A small image classifier, trained from scratch.
Training: batches of 256, held-out accuracy 99%.
Rows from block 3 of a small image classifier, named by matrix and row number. Each number is 500 + 40 x the weight over its row's rms, rounded and kept within 0 to 999. All counts start at 0. Numbers have three digits each.
Before each channel's rows are labels from the 100 images, of 14848, where the channel reaches its highest value: "strongest on" is what is common among them. Only what is clearly more common there than usual is listed. The data: close-ups of made-up surfaces with and without defects. In brackets: how many of the 100.
# conv: 3x3 conv (model.blocks.3.conv.weight, 64x64x3x3, each kernel summed), inputs 0-63

strongest on: hole (74); brushed metal (56)
conv.23:512495495529563472425491546414437515539465486475404541496487498469476480543513516472463487408496493545469455509505579518480464510535557465473538489476487507469546516547451409445477429506514510

strongest on: brushed metal (42); hole (37); crack (31)
conv.49:547520447500487500462511536377532476526446485509407508488450494491489482502519468460484458435487474514463522500501516400443485499498540418536568466436501511438507513513446550488476487568492525

strongest on: smear (92); wire mesh (83)
conv.11:535475520514477484432516527429468513462396500421514461476496486455495471497444472468475507486531478470478448525497448444506472471463429470490538444431488477439523368465484490516500461539493497

strongest on: hole (97); brushed metal (65); stone (28)
conv.34:442558506564464536455466532469535539522471454518506496491525550460490504564446412503509479444488454480436516519409449461450458498521432427469522468506473520452462451489475497500520538497428458

strongest on: scratch (53); leather (35)
conv.50:508523466475465486516526441447507470479533464467531500463516425482427516427547528451439430499456448470498514475504596465554487492465477542483497435443490485413502531466529522416486513525461469

strongest on: bright spot (90); leather (31)
conv.9:544521448542483423422521468532444483473439509441489455446452488464505511554492470536507533544595488461515502445504509532523517463506483514520425520602485474480516442508490531582473530552489487

strongest on: hole (100); brushed metal (71)
conv.27:485486513476432457474573419537572502516528474509491488492460455485441472533551501468431538526488525515503520484549510420408527402512509501445445551483482468498461495578452538468477498524511486

strongest on: bright spot (100); leather (38); carpet (34)
conv.28:503495485579534542527481485467493500480500438448511494470482479537511466457477552565518466514472534427455514546485509564566531475467514441481514556557451498480540504397414562521435488497448471

strongest on: stain (100)
conv.22:649490555520507496485522502508550518509487479472441560533472486499540476492403514480521513463545517508494364513565558522500491510513520463474464505521477518511526511487462513532486510424463545

strongest on: brushed metal (51); scratch (48); dent (39)
conv.37:475459491480433456535512490469414436505513445427523486482511562505440500542469477489456475541468435501472425503493455477524500448466474517469551472536501458384438465536474471495458486471473551

strongest on: hole (100); brushed metal (64)
conv.12:535485548513474468510432467521472462511481474481462535530479444491515479505520550508573506461460474500428468452525492631524521573468514453526473421570549517491537504495454468444510504430485546

strongest on: leather (66); dent (52); bright spot (48)
conv.30:538502502504488475513432532551482495528535514500548510522496520511480502490471505517480485495475548478536504516432467462379510487503497505476508564511478503597503494504583370449493503616481540

strongest on: hole (88); brushed metal (50)
conv.51:514504490536506494465500494429476497510393494461504474457509515488541501506490441492532490500471442459435494554467456526528446519458443480532554419507489504396558392463461520520514508510458448

strongest on: bright spot (50); scratch (50); leather (48)
conv.52:404506474570457524453512434508512534434501483524484489452478515502503513508540464468473468452499576559416552464481489526511492483517485486420459489492541491448419516540502581434433489484481485

strongest on: bright spot (100); leather (57)
conv.19:387475494449469486498502462511461501514523449488505488450514442441418491492541489496454449519473527512477541427401534445511499491403513543506434505440511473543518484537563526506514486549485513

strongest on: hole (73); stone (33)
conv.10:462519522516479460412501482509419500479449501460519483483484499496510490494458488484536543475531487480451484533438429516445467519496453477456474463487473524424503412505555456383505503506393513

strongest on: hole (100); brushed metal (67)
conv.14:491506493485434488467474502505488544452504478512456406463509543437422494538557486454440500455549505484510496483543410415489461446527454503431463489440515472537461421516441458504498489491476496

strongest on: stain (79); brushed metal (59)
conv.38:495485516467431472471500469483517557468477548479410417420515496396462506469500484549478501454537485530516456541508495456479454449519479491402476469540528475481434453493540499534494484429463514

strongest on: hole (90); brushed metal (54); stone (27)
conv.39:396523560534549541471518529499502498516437498468452522455548482470461502483516535527485500429499466472529561579474482404482384476509455540508556527493510527514522524533501508540494487548517430

strongest on: hole (98); brushed metal (48)
conv.2:518462461423510490493544517487488442489527485450545524492498474544489476501450450507451576496526417454480501482446451505490496559393382486490510519468488510459519417507505462479478493555466459

strongest on: specks (83); brushed metal (53); stone (32)
conv.32:491531447529473463482541503539495458543457421505439464447469502464546505500534477484447566482551459458430502491486515476486472465472469471464519494543542544518448474488428539568388486429458495

strongest on: brushed metal (50); specks (48); hole (45)
conv.15:508458510510516531527465490533488511507480507463484445485537493478509425521393494537454553518556501466521462541468415510486497445513388517503525521526513460498543375450458464504471467517451478

strongest on: leather (58); bright spot (52); scratch (44)
conv.1:510484511502430469558461506520514512515537489595498459503489541458472507488475508471504435509447597429504457522525507536526524502430492532418495521570529461578476517522555402494486520445477486

strongest on: bright spot (100); leather (71)
conv.40:531542538497542483546526484547510507489530525462539474497456509574481485517547542563477510576500513536546577483525496553505541426486527533520477618579444511503532474507474499484447553587509500

strongest on: bright spot (85); circuit traces (39); carpet (33)
conv.4:477494398484564492490450484536514500516489544457562520518404497580520503494391452503503502547494467484504493467433510584570493459508511518504472515609503486472487508455490459527493466509509482

strongest on: bright spot (69); woven cloth (29)
conv.5:581481498516440545507539509470483526460519490487544468463523508498487421579495551537501478557537534463461492473547547546545471456431506463453475464565480412427471485557465512472542507537533453

strongest on: hole (100); brushed metal (70)
conv.13:447484492494539412510426435514467487498478520507533463479408432577496527421489500534493507482437454445497558462493537583485475470481433486478424532578518512488470516487541498486485483511508491

strongest on: bright spot (88); leather (50)
conv.60:462493474467535503482570508634530497486512510522488494486548497471509478463518503455467489544530638441524536523519529466506526484447440515499513491547475486592488463480550429505483508487438484

strongest on: hole (100); brushed metal (61)
conv.48:519489540472402477468520479526543468556526492525490462506497460442500500533596571480480449475465523533551476477526506459422520509469466479448467485416511496565490451600468467440491482461508484

strongest on: hole (96); brushed metal (49); stone (34)
conv.26:513483525493489530442393560495513485555405452518516510472532498503522516489445494499498525441495447456444604550461517491483486516500429498503545424537532504491491450536554540450544528563493508

strongest on: bright spot (85); carpet (34)
conv.33:548475660471474509526485457542537513518491429503490523479529429487496480462545604530461468524515504499452512493499566557545518488448506514524425502516474491499552485495451562509499496476509544

strongest on: hole (98); brushed metal (52); stone (27)
conv.45:539428512494488487524525502517509492515479467507476486511497463496452463489483517582472511516465551478509548470465547458471528452475512521515464559596523470550500508555569563562503531567536637

strongest on: hole (99); brushed metal (73)
conv.7:620525485485513523503443538527527487540473506473476523493506477532528493453477508565522447501443423478430520515482545547420503506434462479550561509555531482543578517508498493487414532553493510

strongest on: bright spot (100); circuit traces (58); carpet (30)
conv.0:474495364459485485441584507499503479479465551498509500511492531511477501524485397421478562495501528507528523454474517432480512492495496534488483469491501487470472495559604554578478510518529544

strongest on: hole (95); brushed metal (56)
conv.43:500503485534485513498518514441509459517456476494502458478503458536543495460484464443490521455471378490553468548490458526469469504468435463421551527490534549558481423492442426487484487528523404

strongest on: hole (94)
conv.47:409478478518545516471406420494489499559475496493439490465452502501525496462525474531495461434461457496439547507501456481476487523512511443493370545470440516542462501489508528471478471477445451

strongest on: bright spot (47)
conv.42:593499576515440518519512479435552518465520473455498470466496461500500514462433535545559535507500488430458433522580469507507425427439482501547510493475492479459540440518482494469466567470508519

strongest on: hole (99); brushed metal (57); stone (27)
conv.29:499536491517440512472549451484505490425509484484435487457499417456458528449497473488472484520473507470516458570466519461500502442448402524449557475514551499472432480486472484541515490458480381

strongest on: hole (85); brushed metal (54)
conv.44:480470505432484514527483532411569493545529469519442489494543515425477482482538507499481448487453446493520488491522529458474480492465485469484562487410512488596518486519420398508479473470569532

strongest on: bright spot (59); dent (31)
conv.3:443443476460435539526517518408509500490497459498422457467537488424447509501533507445470449494477469501521439453513433423505464459491507456469490453404437459472518499489430494503502478476474507

strongest on: hole (86); brushed metal (61)
conv.36:496527534544471494527489489511489519508501440436479475475475435494483531529543467522534539501510481479422500459503467475468424422540494488508534468468510493471540493542435668501461505441478553

strongest on: leather (59); scratch (51); bright spot (49)
conv.41:507438479441509436482499528454551456457464491546474459476482494479522480508563487453430491457515441519539532512592530425476495536448441493494476460448532498577473445534480431552465465478505457

strongest on: scratch (92); carpet (28); leather (28)
conv.17:473435506541542451458467468530476380517492434492530498494441425493524458502459541446511438491455510472527493483505528509564520510451524449498532430488509464480579433488518432469504507477480560

strongest on: stain (70); brushed metal (52); hole (27)
conv.31:557426519482544506478540457466494434477458532464470520486450457503523473445525512490485536506492442456545407483531545520553491483429479478483517518507502495478501467465506427564398461399486492

strongest on: bright spot (85); leather (59)
conv.61:452470503547442465416567506504531453498435458510479480498508482473446507525487454453532506440457532477449463513524444440490499449510461482473502398447507461409480494561546482470541530481478449

strongest on: bright spot (100); circuit traces (52)
conv.18:447509392502483466467466508489432494540461531479548482472497497509433497516461451454453473528406534464518523474350503468468468470449472537509518486516504459482486495495547543530507505566503513

strongest on: brushed metal (65); crack (48); hole (29)
conv.16:445480474447432491480502544498486481449478537500411452419494509459447433557510526498460507498489615432480533526549494540532509493483465505548531541517522455404532506470479506544523485460499467

strongest on: hole (89); brushed metal (54)
conv.62:475461511518442475413469509477465490546473489496456496483447432522475502479478487414451431474486419493520511517490498469465456423476476449508471472557535482519512460551409482532524498528568416

strongest on: bright spot (93); leather (47)
conv.58:468493511493516543537517438423480505456499427495448484474496468472510490488489490534510441439534509514434453521516435497520461491520478457467433525473438513511497465393427577454517461488436435

strongest on: bright spot (93); woven cloth (54)
conv.59:405478425485521472507411461476470483507548480488569497497472521534480514530461438452489464570461455484521505479469475544540522438487514582491480458495520467392498505522432480425517507502497467

strongest on: bright spot (94); leather (36); woven cloth (30)
conv.35:478509434504533490407407498480469546564390508470467500452453526521482503527456450478508508468478436468530534503470478493453459483543518528520447438604521486415514513505504517485488484494531521

strongest on: hole (91); brushed metal (45)
conv.20:490495465527478480482437487527474449447467391502418489530411525491472482501498539494493474461476509497435460477565451505462475459515486452469437539561521492569475530508467452570480516423532529

strongest on: brushed metal (36); specks (30)
conv.6:548494488467439519485554512476467485462521488386464481520503523468484444495463517451476510482542478468520420527526471434506517511431477464483499495465506467529540433475514368505443491442485561

strongest on: hole (100); brushed metal (74)
conv.54:450535449488508504481533410546571513478522507537577459479512534508479526456519428510492471487471523485546574512460509450467489475481478512422515539449527497521449508522547543457541486582501391

strongest on: stain (100); wire mesh (46)
conv.25:523479524532450466454531450454524483498440486499431472498495443416552478479540488439474507432506477493464452534543470462455438502485503455454506469397456519499486459514494505401495459472431472

strongest on: bright spot (100); leather (45)
conv.57:575535500530534504507463450567490499482444507437526492466446498555494450497441510578555522510488529462486499496496515535562467463493460488502460537638494486533473505435483520554481458584482485

strongest on: specks (74); brushed metal (52); stone (32)
conv.24:458491493502501454497567457490522524443515498527467521489474500403555485467520429571457504465475537442459525520490496446461503497455416472521549468460472535442419545496480555566513464550479447

strongest on: specks (55); brushed metal (52); hole (30)
conv.53:480525462488460530428545432514488489506494458439520513482482484529487537525513388469530506500551416499451573459458461431497503509523417520536528469514470538397533481533503490485494520509425493

strongest on: bright spot (100); leather (49)
conv.56:479511492486515516459539474557491464486473526437467518520448416547439500544566477527479523503490548544471534469505454487621532514462461503511452540590434488518459476558489531553496458467466545